A small image embedding model, trained from scratch: widths [96, 160, 288, 512].
Rows from block 4, named by matrix and row number. Rows with one number belong to one channel. Each number is 500 + 25 x the weight over its row's rms, rounded and kept within 0 to 999. All counts start at 0. Numbers have three digits each. After the name is the row's rms in percent of the matrix's.
# convs0: first 3x3 conv, stride 2 (model.blocks.4.convs.0.weight, 288x160x3x3), inputs 39-51, a 3x3 kernel for each
# convs1: second 3x3 conv (model.blocks.4.convs.1.weight, 288x288x3x3, transposed), outputs 39-51, a 3x3 kernel for each
convs0.227 095:502460511487501512503523477456517438475466536536508566484484463511545568503518514486462514510498550526490511535512518501489573548487557464482500493499503472512498547539508495522468479502486492463448488473510488511531521508494472539498453486523528520527527516524510489501489476535475501554510522497456467516471476519536525542495515471517507515497460563
convs1.227 117:525460483495516469480469518495502481467467530523485533501507531495496484466490496460474514510547495530455516465502532471504498485537505510507518497500545503473500464524467486465495500477464518506479497523501539523509477484485502472501505502488542490494467497531466510504567458467496522481510499498487505531501494494522484478494505438558470500509497484
convs0.228 101:490510523516501524512549503523501510508519486487537491516500551485491503518497487498553508518498495494490511505515455479512478446477493441499524483502498488485482505469498497475493495484504530507504459466456509492459505473472473460481463497551519507495484493489483495477527520503512496505516462501499504465504462450507480472466517535501508494466461496
convs1.228 102:480512544494497513535496496479523508499489512489475497441485502508500466500496513511519490507501518509505498559485493471490480467532491468452477487488494490494496486464514498491507521538514481524514505499450482501495521541526523490487525519534529486464508502519505495512508462545484509481538499483496515501527522509530528527462461450514495459490486475
convs0.229 095:489513522515518526532533489506485508518530471465504522486491493474481490475505505501473485489492462496516525534448485602543484576469499514502525523555512491478504522545513479502492525516518527513463481499475448474519549464496540536485511481546535512498504486514488485486531442500533486469506505494504510530465524489430466527484479463486513521489494511
convs1.229 107:470447479513496495539479533498543505554450514478491526452523492489506454460469470520502486519517512507522488498512524512485474476536524452420515485482478489530523477509465502502503462501489457453530523455513528510496512478513488507504501520491517482519531507489474481472503545614490512500478484502505555496470516545479491475538529474515491440494519545
convs0.230 104:515498503493482508457470506491491501496493546497479446553546513497476494500508512524523511525478485515488494497479476491542451499539552477501443452521504493481506502500505492530494474481473474469534498480507531505526484520507504501506485500494516499509535497488514501470496519450523485500516525493513563522485478545534523489555514538525521525549501464
convs1.230 107:489459472473487510502505489478461510505508521476558507528498487498560519498491530481545585521510509477477477505476474470496515484483458458502521539520565488520532474534523470504490509449554492512481470490513527515527514508547523522516531502538504517532474528510498493505501462529506524530506511528491529471500502515569464432532492515484490487481481529
convs0.231 103:483525468469493519511502540506503470511527467495509518514515499542498530531491494504504545489470502524482463464523480453514531497511557472487503523534495523484579515519515530533521503509500489468504466500504520485418496474479504528463525518522511496490484493511487494484531500524510516523516498470505486491574518481539506498519448504504510467473505516
convs1.231 106:487469421480527479521504490539505470442513532525501532537545499483504525527523512429527517535518494509453516516446482502495496468496504476506512440467521490511493543479531471503464486474458527453498525514539576452509504522506494478477472507523493445479483502503469493530547492474514493486485520450466442521490510523536531518480528474542502521504507500
convs0.232 100:455555544481475545510518522534474477499485510467514546477515541501494492523509529472496507493496506522487519469496505476511473483498477471529471492498500533504515485486525477491522519485486502518489457475461487496483494486548476497528517532514523520490500488470482504501467498481477500478479490509522480505520510511529542561480510511490511558498509520
convs1.232 099:546548493521467531512547505565507460467514493498473523516486541502505445477514454521478528507495524540483522517492478505453508482500499536501546468476503495469491512494476512521469488503480460476492493521520551491470467487526478459495470467509464463468529467498499472521527506545510470466437512492430496487524514483504523448558492482531461491493472460
convs0.233 102:497519504528513527575486551508465528544488490520543498482505517497481508496497488498501497519486471500500480527486473501482461544580500496492465487490507497444500500500436505503473517474515503527505495484523534491517492525517497486435528498498474525461485516503486509501441502477492487495546500458519474479462477517535456530521509511488502485499551541
convs1.233 076:460484530517508483554449472502537512500530520472466477498496468529485508525533493459449513523492486502485452519498478481473486468526498488464541526521499495541489522520513529537518487488525534549515509470508541505498539527522473511539491531529470492494530460546511494494482501495510522493532519506516507509506515479507511502538509491542506480539489460
convs0.234 106:517487432488513538494556510520497530549528465487533510510521512535525530534537479491519522507490542519489529501554465500486488493502466534513467522499527487508480466468466520490508512481497475501547510498515520536483508536454521472499501491524503475465482508502482496505525474468436485497502488459542510483517502507541515528457524532515523515443488523
convs1.234 075:481508455473477491521499518485506528465498490508519518525514542494498517456486472522516482480469485479492476528529480526489500533497500501511481516454504473494495525494505474479476496531466458479459455504517534515517466468482470509468483563514515522503477502512506488483514528494502526500525525484472493549527500552491514534503507574503446522520513505
convs0.235 099:509491518501510521527534545446511510494489470490532505507500481517501479487497484543481523508514505510518474523507525486487534492612407508439515447516475530517464476496495450483503483478493472504474478498447498488506540486512523507523511477475476482494533519471495500469517495443520493466484559514551495474489497436481470428426455545500495483453435493
convs1.235 094:501448515470516525500477527493517443501524465510457530464476490480499483483478496479515488492489503530507514555512462510525478518490549516497551482519488484521483533478534502487500461481537522491506509486532499534510487451458519518506534529528526509511499528509466501442498508511486463501499504487470528468494506483491487534513502450468526447476526496
convs0.236 103:525556527516518556489525511536513485460515501485514493488460522517500531574529550483477509502472484515504518504518502501524505489444525517528467508507493451501463493493509543495460565496523480465520504529544500495499501494505482500511498507522494497487483519489507519526526494513502515511456464479479503490498512467486478522469527475449480484576552554
convs1.236 082:474496524503530512550525500480559501482441523513476479497515473491552527495519513544496490490492504499465462490530487542503481452461507468460481496486487519509474546546509500490467500480506504480494540539489527464531464510466521536471489576468517478506515547475530510467475470513457493495494504501510479525483525522533504530525525495479479482550534508
convs0.237 100:518475519505505495502553510540494489525517508477465499500479459484511481492515510538497471515501485473520482507503532496508515527531522491465498475491497461470524447484493509481500488520516501488474469483506485502494481493523477529498550535497514519495480525509495489502493484512454521439476472461539535500473505506454457484485514533522482450520522545
convs1.237 087:512534461501521518520483529496505511511516481489479466533425503524477502505498475478486531504519494467535504463482443482530504515496542481539504488483546466493490490502459509529509513529507530513515532500554472526544523501522527499481459459512525531467515477503486476504503492499487527525474506454513504498516465465505501482470480492552508486496527465
convs0.238 099:503498492477493493493516498506500470466498541529471481482531522521515546501532536511551536496539522490518493499509535528482463481481423490503475464502455524494510506482476473511511519515539479572512470521532530488517497468517518501473529496500487510466491516482481518497505529498539512520502537523535507500516554502525572527500487480488504496531513488
convs1.238 092:521540428506484500494515507475529525473447512513515514432514518513497529540488513544491489508505482500500478519483512510500482501485526461474488482475496506473506474515545509499511566508498494494484475464513459504480498528517474466491549535508518555501521443526491490498538483487494486476503520480493494510483479502536516567535452459496563521497520530
convs0.239 099:493480508497481490494486505487493479510489506516462524501444496531517496518493507497521488487525491519497504473522496454522455459474547463492493456538550469549491539521487514498544506478498517481499525540532525477465528492508469505513504515529508538530495514503514511514455465465519493457450516484489496485474486555485485462533529504486495456505492505
convs1.239 100:509484531441541530477480499555474482529521494515530477467492468515503507510512498526513515469522535489490493503523500506467488486523495480487516506474478507509497476480520462482492535486505460511519505474505486477497567533553475523505479497469536514491497486469511512532503476516468498477516487525492500496461515534517511512499461432529539508510486471
convs0.240 096:505500489535510488490499574503542483495467487498501515551528529533542536539552505435493495513514538514517535546487489539499500503531488537501441513510457523558450515499470480483478513502489510504483517485477475508506476478489512530472516482476514510494532509502473490493442474525501513449419448461516531539560469454509536470490518527534562525509525476
convs1.240 085:471478479494503501511484546541485539453529483512524505498496547519489530475522515485470487546502523515488503477512473582525488508469507481531487516459490481541529547501467487484460488470509504478508515528452525515492483429498496472504498496549501523526448455486502488518508538477523479464499457505472527439523492514529525491513483523510485493481533509
convs0.241 103:548536509541493550549517529511537539509489445510536496491511484498487487506522494517509501514512514493534508551511524520493529446494471479491496489488483472465471515489485526498590501482516515517499504501496572497512470471493482510461466475506457483444490493493509491473494521504523475486559502485524481428497508475495543473537535507433500473495487501
convs1.241 073:454512476491520579551538471522451492529478529506463479550520506515500531534494487485514504488473490491477478536538401501482477474488520498517491494498493520524541509519555525488484503501558475454513463559516518551525450498494527503494502482527509521431503526478501506484507498447524521468499494502491549520484499463521501513521497476506453509489461496
convs0.242 101:493466496503497498571495512508482513508503534499479496512519502460500507502510537502525502510487506528516507503578538462519516473496534497519460484490452526488516467490519509485496520506536500515520466520485473481549471483530459440483517486508501505508510510502494495499493543524479462499487487489503542423478505524505466521522530450430514543469519479
convs1.242 106:453502481478473494463530519486489496493479491508491493482513471486491511518461487474455487505521513529530469495492494493526533515510495492480495457553502560532500540434510474511522551525469476512558474488501528508480529539538509526453500499495462494477513512487493538481490489470459487520500509532519506481504504534502516519524507513524508519449506503
convs0.243 096:521499472509491469431503481492493487512491498451515501522556484480491515506546509493499519473491496530516484505420498488518442476452544505497443454433500453500515507467485511505495498494512467491506523481522525519485506524502477518505487511548509522505501551507488546485498460525481506506531498481490527558511509514470527530509514518518536533534508487
convs1.243 090:499481510470545527521507533497538497493519466480483504497462526530455492528486524519454510506541547498482531511480472483497423479499488504491505496487453515507445498449496490495490536535500488514506489473465542538528498485508457484451514542452486528522535504468471529480491519568469512478513513471480497451491529484511464555493467471492520456494479458
convs0.244 100:476506474510447526536532487494477497543538498509499480463525519524506516511542505508469492496500500481480483455466512496466471422492537466502515465494542497502509505487485527513478497471478489506491495466426451502501478536504512489468473526476476525497491510497505496503468452495516510497489496451479507585474478587542528547499497517468497499500471462
convs1.244 106:483535514512494475491513512526518457547461558501474481431533500523505517505532505505492496543525497534529482493546553490496497508496511483512501491512516511485486515560527490476494498508500468480463453487490513501499449504503560515455489487496502462466508500483469511459492520510470494509510495497526472525530497529484547496520530496452537481519525465
convs0.245 099:485487523505501505494494473501517509500507533489431483507512513506534500485511507519479500513468494512516472483506442470547490439510517486500470482538497538556549478483512483474497502471494503481530453492495475482556458516524488472504489444495508502530514506506494504502471483452478486502435452514501496506490483519517509552538548553525500488474503489
convs1.245 110:473537507548512492505471547555528513502460470500476515486552469506491542511472519514472461495539501523442490513530512500516475475509513456465498461486508500496509480497485463512507479472490486502451508512487539493530464466479575533495521488545521485563519487465473486449497480506439522509511514501450473466487502544515514471473497487490493499474501486
convs0.246 099:474459512485514463489490499462467468523467483504482541511471472519526521542509465516500473503505471499476450540529513430505458474520451488499460493512487521511511494496515540482489485492476520510477494465509562538514531509526511484539480491507508544528517488511488492475453534451449475474500508525505515462535494519536502508497506477481507484492489534
convs1.246 117:520529487487542448497512539524478486459503530478523488526514514479439541494551493522478472503534520485490531488531510506491445499517472502465521468501448518497508510500526486529490520554495510503527463485511530459502448479524480466540486505455521450490547500471522532503550554499487506513438518525497518519489497512503502491482478482525482501515493497
convs0.247 096:512491500512485517476513478458528467504518526563514523512497526511535536516487518506502508529516504525511508484507460448456492488562460517492485514512472512544477472528522521515543467488535526517509447490501528528517469523501472520492505497542514483501543498490498530496483512534467550576492500508464465493516536477513515469538459487533495532549551504
convs1.247 099:531486479484483508543517489510521488500462491514496517517520504526518493515515495517496519478495534479497456511500530522521496523510490516498535507485520522483528480539501504518495541546521483488473490511498522569515533515485451520493513541544553502518543489505496493505495508509474466505492457490509474504503525473516497501494467454503503500548492443
convs0.248 096:533498455501484523534491526513483520468499520528511563518507520520511479499464496510514504510502460483491483489476506460529472524514472498522488487505509534553537535510489505485532517517493505506482528501525509489501521480452490493494521463526495492496483472469523509504457482459515492461520441488497540495530519529511486517524488535506511459497480506
convs1.248 104:501450500479529506439468499535533507525527507492438481464525436492461497467516470512478521544482456529482506568478547526568499527530509483472487478507488513494499534545466474476491491504479513477545505482478466516557500471552478485483504496486521487497495527515544505486477454550549479492482474488555513471475467550521500514497447491514527596486447506
convs0.249 102:488476511538480501526489496515466478475519493491511478508499508474478468487499493531496535507498504502486493516493503468506540536505597486545515440466524539462454476471466502539513479505519515486505515489476524480479459533582496469514492532518492538543501512516479536517537527507517488526534556542520515506466474489514483455475471492518511507474513510
convs1.249 087:499531497506499521479504507511515494490528461482495465473468549492529480504499523444473482495510519500534516561548477512485532479488513516467494483499508522518495544503491455456527492504549518548501493528515478472487526529501501532534514522497467520499508477540493503494542498469515459492525530502515470523518486494458532502473526445502478521494480506
convs0.250 106:468467526448488494553504504468461494536514516529508492511489508511475461473481482515529496501521512466475448438461511461505535473441442484489518513525469501499489500473496555498507499513509482506479520524497524495517489546516478482513537538495498521481507489486493466529448488528498497516531491520536474509535498492499449486508458497493473511527481482
convs1.250 116:492545496478495486482531510467519488503470518480503493531517500459494512500509528478539514522533469481536522486492507503498486495471453476463509482475512476517521494546479516508488467550537493493506502476484503492561503534537504534539497517520470522526494505483513502493476483478539518491548524550513498497515489493539495521512464502518503478521509517
convs0.251 098:524544493538521530508515548461490488559500495518525506516501502490497533471483487487502532500526531502501508440495464510467511516491478502496525517510540527524501490480493490503499498514484527494485511532490467513521486486497513514522448499463471493508496486525507489510471513452571457488506505526483497527485508510516488504411479517510526518597496480
convs1.251 089:505495511499459546547476448480495502525472549458474488475454484488533518520483523556535516506499470494467469503489496514560472488480444480463467460513516510547541490503557481466479486473512515497510524526457504508459515485464510504501551493529529463476491555559471514525535492504464486497572488521501559472540525497517480454508558476483462503515476528
convs0.252 102:477481518476470473472481455486514546551573529506451485519535542511476506497492520523486511519501517479492517542484595510515440471440526463497492478521495507483527503482483485509468480488491503491471460486497516484476472470489521438480525525501487507490494525489523528488483565530491474465500474472543546574506492532499499477473532525505538600488513495
convs1.252 100:463485504513496478465446492496499517494494545471486516509513503518482469517491472523489482516490475490485518504484462497515506491496521497496512473502542515522519491490490479488529518521519498509464491479517526495496505545525557513571489528525501508490515487481497496507544445505502493516502522486457478530483515475509505464508497480541483528506503529
convs0.253 101:472464455521454480510500485524467489479513497521534482487488462484525496509547512495469494467488508521517492525454499535535475495540498538513561507507495428559506488503513483490566460500492461516467470533505451494505536491519515519504474428513486523495516492510498504498461484501471481465473503468522475505471528472513547441524492500495526491500569560
convs1.253 103:524543492455518442512534518458484466536507491555531512538485525555518493482511502471528499478490519510501483476545507493521473537506477501548510475517516503516481512536518462543497521524492530506552515492497514502512518522513497522485506456478537486433541476559488481495483557523474488508423487481468536533482528475473510504507525536479485502482498552
convs0.254 098:511471487513522474484497530488519489531484501489514514565489493507513509484504531551500476492505458499520467582520509451509568542511463493500535500483451481480473486478513505514498465490470522528494464528527492468467472480444533525464532483479492505486498501477486441485443454441453494499487497468513499525512486494482559513492496487488442481511468507
convs1.254 082:539498511492504459488518518502472513467493475506545525513488500542490476490497513496462495484510500504471494539539509500443529529497545549505526480524460472549519501493496500527485504501521494499535506517496525546478517443525464487494520440485538477472478478516468505507514527514516486506428454515457486486527458520480515474535473467491509493516498475
convs0.255 103:493514461526529474551510459511499459436479474503514482515493471509484477488464529473468505504479492474514495540513506515503507444485592499446523507490509522479538484468506517479530481517499501505521487473496509470525479473509465552494484500529516526511487494501476512549480482497527501491494416457469429466439443467513471495521518527458505489522466509
convs1.255 101:526473466513527531525504450506499509529545528490497507546490455486490531481474462485467466483497494508516561501515505520551533484518532485492488507476484491510495529487487497463490491482502469508549481499483481479513462468525510536497539509487492486460510505502498503478497524512473523537468488526483488482418493483509504487521498511507465483493523446
convs0.256 102:478496473466497503519504484493524472495496537469513523522498485495510489511517530502492498499487485506523490499498481458528475511531572459464464452494524512506547499488505526487468526551483511501512472427517521492480446500501509511540556529492483492516479500487480500517513487476495527509498523577452484468460485542495489497527545518482514509467482474
convs1.256 123:473449505485503480477468486535531506492525498507508510510499496504488496478477491479532513512544484462485530512531486534503532465495513511491475518528524532490461492522492491504516466492473489509515522539489539463496497511466507477469474517463472465531494569510483500514514498535478484489479513437481537556515455511479525493500495504505463489455523483
convs0.257 095:526484518489489484471483506505522511478449497510494456456462504475488476472499501532518503545492513509512481542456478484514516530487533498496550475492531471519491471481488480490489478481496457488485489514498525514502550550510553528486518533512509462479509517509460508475518477471564555522535459488458501496466477515507521503443476467510447511537515533
convs1.257 104:466472522505525495507520510432513467512513523479464532529455494520497485469510458515489493482549500467470477539481525515510470478466498531530573545492476487482474506476497503494532518501521484563531513447479503481528575503506507493489512492477512500475512495463467479500506525486518507504513520508557504499480489481504467460545491499517490479503492508
convs0.258 096:483509523497465518527490510477526526510499537491484493457491510510505514543518482503510468486505471495523473450509499504503480493480536427501471482491470527512500496483503502517466478503462497476508520529546532463478480500473491507521517495503487440474514500500513517528504501483515462453458474455514523502519515492535509527500480485502502518493510559
convs1.258 090:472499449483483504506483539506510524493528522548500524469511539427512495520507495512504484522519501484478470505506521478479485501490483480481522506465514526438470465475508482539514478493504500500472469484549475516479481472531488497513468497499474497530493512506549496475495478486468528531507515523537501480539471537464511534517486478502494461524521492
convs0.259 100:487508479513515480484531503483499567512512487488522490499514521468470496507476526482518500495522497504508486434450527543500515511552484447527464547521478467525486492552461513537473511495484545473508581509496484506472496481483497479468492522502512499512520507517512507504530530518439492485461512494464490514502541505528514472526485517514554521491494527
convs1.259 106:546524479494485474497491512481467462491482483470512547478457488543473505479518523484469490494518509462466499507457538467543490514476459474512525492494555499516521433507493548509520526541491512511500506506550503515469542545505477540511468510490514530499549475493416522531533496491560472496549490452516514503479510470498501513495435493544488502497467506
convs0.260 104:488482489482522513485508480488520492520498468520512485485487493484511512521524473518489507468519516478485512523512467515495481520514519513505487515475515493466494467525515477475497545504476451501477478505553496516470507496534470501505520549482478478489507505494491536529446505504465535532505500492519528427518487425515488500513520514517502505456468533
convs1.260 081:500478492509478527463469467487494521507475495503475521485502533484487552503529478490490497451498485465497465469503526501489514487517511496474473471482509525498500541497463513491504441515505486489507463533513503503474452519507497542500522508500489513475494470512494466509534509467523515501495492511494475529501470532468510523507532510473509531484506513
convs0.261 101:493503517533486479553510462544525496543519501512515491485470495489502512486535536500494513487515499493485507545546509530494465478472515504506493494448519482510544528484500508501521509473483543484492477469471481498485512511487525506535451473497480497516523524489484468496549537499519485519509507562539524419481472488458544550507494480508474474492512501
convs1.261 096:490475524489482506509487531483495507493505511468528540511483466513466530457489514477482481479495512513453454492537524465533516521496425481540503509540493506498518444483518533493488535523512491479498468498466498497454491508457520497477455480481481482514492467429506528515459511542485456551510499496498488498464564497532522500471505556512482464489439525
convs0.262 103:481502540489515502503522539422564540514522543503497499517492515516517540503468514494477515539486526521496508499552539545477546471580493495502519463483531454510500503528512468528498521519497489493486468480523554509528508509463476496502519512544511485539498510463521509464436485480496464505522490437517473543506506548480455485467518538436507538502506495
convs1.262 088:491536544543560499487544453502468529522483539464513499519510519481515501551487512495495491518457448466487476505469486544472508480527550473508492533531529508511489510503495502535505502485511504526494494515460525499509426482516505510449460496478516483479510492516542495508518509519507517532498487517515499489441551561513478497504500496525475540494490465
convs0.263 108:505521526479497526503482514507493555505501500494497533514516496541492485499483517516523456496501499502528512488487457521468509491525527517547519455514455496549461457510527470461494504502491486455517493545501508498514488485520482482498450475473494491487507496465515523506519530494498526492506527512431488547524486498504504499511456503513474496484479508
convs1.263 143:509523487483473466495499505515496487486546506466495489564474511465511528486560491496500518504504499530538558531505484520523487475485492511513526513494489487521497472524543448492496502496485508508529499484496498518525510505473520464504482458476475481460516520469511525507521546468480483499457543511506499520492503480491479522496498518498481483489485504
convs0.264 106:520469454482545463467541554507486486484529517459486474464510543512517501509529551467493461534516464526467518424519548486503498449485498531543489481526503455506521472453483490494469483480485485493495458527509457544532474504454484481498509475537509514496516489506505480507521471474496510536522472555533502513506492519498501550490518551476500506559500529
convs1.264 081:491466513476510431480507503472530479482492500531505501474581462502469508524518502463466476501476521518488488529468474505478462455489478473495484486501491541506460511503522473432493503493528478504544514514538465473539485504492520527491480497547533507504494515527475511513522507500488473496491440511518475499477488501551544494502511508483523506544527520
convs0.265 104:481473463490431463490496482553459487512493499524492512513488525495507508503532503486471459491457506496472524508470563498501539464482558517503538490480509465459514560491454497527517494518548536450499486449523501443450530467493523503496485506477518483515508464491495497490533528566498544537528533537513516512471437573547454515542488535502490497507445469
convs1.265 130:513459493486499467467525489506520524505497527514496522498548494516508486508518504468510529477483485499536503487524511508498498536525527461482525469504547496529467452507484456488533477521526490525502510495480476470526463482503472476476474430432504516532473514502452497530503509484533476500488459516495484527481497448520463498504460499498500528521543489
convs0.266 100:492529501521525484527501482514448501499494509566512507457464513488463529480494515500481476510505522505475528465548473532465520534516561510446471478516480522482511499475456476506480520506497478500487502484465508513495516470516450484498486465486476502507499455480495507469468516524505494468513510554451502484487487487492460492523515461477498529531468524
convs1.266 073:444469530508461444458513501495529483467486519515519508469507486480491512550520513503475478422511510519490463512496533482489463479525498483506493483492474510511494501537514482501491522529488515490488484499515501579531451464520478501490542556461473531497526485511504516507549525512515495492464466503503482501484486495482520508491514498459518502520493475
convs0.267 101:501481498550494500544509494494538543505508464485547489560512490498527454498465472513520512498478497507518500627611475507565511448464476515534402441505493527509520496504519532497484475487457472526492484496553485486496525448490520497528457506509472515502487509488503480496515511546492525532528551538465506499485510513465506496470529532527493488528521499
convs1.267 117:478523493532469495501565495476460485508478500497535523466486489520524524483475508501477466510482493492492456537489514498477553513515513457488486556534505506543527475500504500521515517502506497493483506531501509478404484514492535534510466517441529509447479440470514455528555472471523485498491461495482533462516469482517509503500517503545495479491505532
convs0.268 102:553517495503512511477493485489479498529503482483524530498502465523497489480482544484430514495521506464527481505516467525462532512532499490495521468511529427493542473504542493499516505503525479499491527497488475504547495537458470531550514521491499533523478519513491484518490532487504483489496524510471464473461572483463500574440515524480569498471460529
convs1.268 118:523520513496470511513499514496489539498540521560511507487490488468507522518513507503481424548546487497522502486507521463550512518557464489527523486502495473485517526484462540480505547496466549506487513514511510507491475503467460477505470480496475513483501517442529564497479501518480548530505515485502503522519525539496497483467508523487508475505502507
convs0.269 099:483509507505509496521488492474522503532495524502546486523528523489499503478493505531524485514489488515502491494491478434501535524556550498446529536476533499519489495511509517514508495509534457456448496475536520546471496461466502460507499513517480511519522500494476493492604442544508501495533496520539561555524527490497492471480483480511486528479542532
convs1.269 097:520551534477488446533511470507517494509524530488438466533486519479476522498518496501501490512543532471464496512472529451525477478498513532486519485471486504508481532494467496531523479490521544511487508505527478467486544534472512495495491494529507485490553510520492505539490495469516512466486474495534503502431492520538459453483495544511479515522529521
convs0.270 098:514540498500523570484480463509452489501507497518542545470466453491508514519528533502460466461503471471499520500478489491481492582554492498498515527520459464540544483498469521479495477512462484505493505509475533513507477503534523498490537498493490494471495496501510531517474498543455493513520485532522498462492529475433528531490538504507458451494538527
convs1.270 091:554499430461490480481517500536496528550498562495479479497482515545506541477492514488497523513512495492552523515515540503503456501488494504553565498495527456508502486483480528527476510480531485493531517506460518484464530493475505511532508475488509508505516519496464472528516522472506505481510471463519502492468492496515522496534473513518518516469552472
convs0.271 103:496500469496508473513514507532523488514541525540545510529534506484507524499525523511556500515523472483531509490496447443523424529471493526484492500474531548512546489468496476471511488487504485460553529479501508471499485468505542543527530486505523523493509497499497507463449455452521522483495505491522557531538580578466510511541500521494504502517539551
convs1.271 118:501538476494520523460525516502489531486509475478490535463508506528495486519501527511517489493535529505512509484471495485479471521497503521479532472482472493522551482476482507517516502540544487462460452500529525488504503517547497509574521497506457493503554487473532476495475478537517498508515508505497524482478496531504491487507500515521489536518521524
convs0.272 113:497470451503507525489490525480508495486493504447495484492481486506501541489473502515449492484460467483479493459512472495509518468453501502509434479491516521482515490479457471454474456474513497476480479477504507506458517494409494529438483451470496489456491513474464524476494484499504492475548519462476540495478541489517517532475476487520470542535458435
convs1.272 062:483475502443490505488539537496480502500477520539488476502586495486477506483517510493521529477510520468472496501493459497504444512511492551436486528495447531494522507471484556511513545487492485498488492450519536502520532504507511526546469495519480494457505510503466500463515519529508517526429481479481490482484469497537496496533481458490528474515527475
convs0.273 097:442516454502519526504513512436522465485456489514533497497478496512498511456480489503483463515490490487488502390538612469484593525462549437482521508466526512500508515530484501539509467524497497429507518514507516518469522489574482452522520518522512504501499479511497517502527537491527527487518474496489436474507497481486481449475483513495499476486525536
convs1.273 097:501493462488494480435510491492508502499472519519509493506514506483452462518525516547537495497494474468483497567487492520500512495535551488475486478505481536501494492496472452471470487492495481495515482543538501498447447468444494483465515520497534496487488496475485531492479554457492495477488455522495476509544468466500516517512494493473440511555533506
convs0.274 096:492495475474523483466504491474496517472465489504488522471513487495501466508495482523515507496509529518472495540484561520531565486545548493467482446518516489472523462532512502495494532507481462531548465496515511462458505529492466501541526525533546514506547506493533522517519496467470511495472516500465456507477527521463463526482509534477456503525499518
convs1.274 104:483544498503504481495470483494509522511515469527529513478471489520471512471462496467478516531508512483517526503520533522507519533522544516470487471515490480497496490510537448474487480492490486503550452499489503434492541494492488503503481505507512499509432482516449494502575502522504513504478496461507486472479504478493508502555494452542450521461518494
convs0.275 101:476488524474504514488484506460515462482531529486534529490495483514518549458500510497482489493474495528501524499452489562528578457472513469481480463516552498539494503519506483479523499480499489461521503489475479521467501500494535459493492522505503500472521501477479493489516501494490546500420446451464464487484530512517511548510475513527521494507538505
convs1.275 122:553577525478475501546541505504528508520482452483513527463517494458509466464465514507470478498501524471503505504560540511526440479466451469497465458466514464484506491513521505491498453489531461505487506463509485483518519487509487465546461515467465504501489572461511489510503558498512553541527560488490516494494534502483493484563474518513516463503465490
convs0.276 101:452505470491497509538534520493491510494484531503496493492477490468464482509479486494471483472506497465501487512500484457490455488528464474459507475515501502516533515483517541490531540497468510458497526453498457492570488465490467463458511518519490514539512492498502470458528497525473461486499483488552493482480536471507527506499499531489469469462472502
convs1.276 111:506567522490503480520493488477513518476516496508495510478497489479519516519506532510521516434450483455497492520499484514464491477522523483456501534511504501472454481472499514523528523500508554475508525516505493508524537535467481481510529536509475478492460465512497504510474454510512505427527479483510510494507492495518506484451458548503465466517506465
convs0.277 095:460516520458517542425466535483568529510494516535530478476512533493543502520500519464522493480512490516482488500525513546467520505480531468529489480533485498474527490489548491440482487528473494511519496454539477503496498504476499499479495556484513525482504509501489510509503489523477566499431454493509547501450489517483500518493488548494496468482553498
convs1.277 090:477478502479513479471504504511557494524505512474475478542504450550519479510525489519490500472499499508485516532452507500507496500497534525483507503514534516529529469494462472520553498472508477546576530508472512458488507541495518457510460515428488504513543511461484503520507536506540510487521467471540504520461493502509477489514482483514495523492530495
convs0.278 101:485506477528505503522492507522490510573496516517510487526525472547496502537490504506468498479494497507500486551534543518479483535483518459558470483512444495502497503503547479507537512497504474526513519469512503480492487460569534466494486530513463504507486527509503479491527480455526483450484458499407454479488505476547481536436470497543491482526419532
convs1.278 101:512483508508477527480532463504475518492517483502515457464539472501533531512493508547510547447485505505485515546513478516479541492505483480522469487499471495495501534496489486488459493490512488490521491502485484484491452517485481483494523503449459461507524491510488494511507537507495522488467479529483521511517503451473494477487504488509507463497515476
convs0.279 104:516494498494483478504484479543518503490480475515460535486532547519492511490530507505523482483515484483513545544503478488475493481444496504521528564455515517492443507494509500476476520503485478493464514514515525504479484513494483474500491477480495529480495491501487504496504497492522539459503518538492510518528543566439468504466567565454485496482490555
convs1.279 109:466516528475494515475506489537508489474490487482460464469544475473496518498480490484476523535520497499488527500527545508482476492481529515474486443535487493524508526504504508488501485507502506519484467496527490468459463475503538475520529486505489515480545498508547519490488476474516503520486508486522463507463511515517511515494490473513485524485492506
convs0.280 103:517494512470489490466461491498505503483540513478494453488535519482493489507481498507518504473527485465493497503522488477513555490532563474542466488545531465482521489482478472525512521509470468539501478530523525466537495489531457516495526491528497500537481480513460488506504540482509499511432500516488492482470552495499517539508536545458527555509456528
convs1.280 108:503490480491500459518517462494515556479549505492526486499526485506532507508480533543514487487519489454516509495482461532523543486492534447479533520534530565508476516505559497514505500465488469523523493530517544484520537525503526513459517540486509455515486512507481535483505502515498507483491497488521504475497526503487490426534464474545465516477536477
convs0.281 095:475455544484480508473498480476516511463526494514476511489514474510511494508510460473480498502497516474494513559539456525454543572453484508532581487576527527507503496519459546496480517489533505524522516523492490519501554475499534533510514498519504510528515481509525539487489468474541552574513524478494553559495517536518505521498497448438479509486558528
convs1.281 095:499489551508507511499480466519504483492469506510537510478467495497507475511506501538502503509498527464524527497476495556522485480519531494482496483516529522522500487494483498507489477505449488524546492483480514508507506459521510515493543499498576510509488511501443506537481559519494480458467501492471524454479495482499508491491498438508499511446546491
convs0.282 101:516495490496486464512510476526450482526452526501549540521452490531515509557550575493482511512478477536501520476477493568537545463481471508497479541509496507508486462478462491492474513525521511466518523485453498501481494489476448487505519433472494523506513502492511494515478549548522467512481480464495477483490476457576561528472435480502532454543492478
convs1.282 113:587561554534488547522531504469530495513518445520522521522486441484517484498491492537490517441476507501461494544488450470527506466506521464466490493493485521530483474533508490472550522470498494489465552496558475491483476514489504500491493544522482490482521477470529460480443506498506516495512487469504540511504497487454489502486502538473516497512502505
convs0.283 104:524490506549504467520477470463479507520515525499491503525508485523493492522515516500516505522536464491529491460446503527557538512500458484533505493518453529496513493491473520490477482524493541505533532506502497502510443452499500530479514453493503503474481512481508529495465480489509480520512490494502500513493492487516567530531459497521494498518514482
convs1.283 114:525519513502506542480510510515525448516508479496507535524493479506507522474547470517521501476471456486526506476442491511537529484495469470528529507529476531529515489477471502552471475491518509542511557529527500541489469496520500480492518464484539457518548527483519491501470502528493523469543518508468545525522506499464507511517501474469511541458527557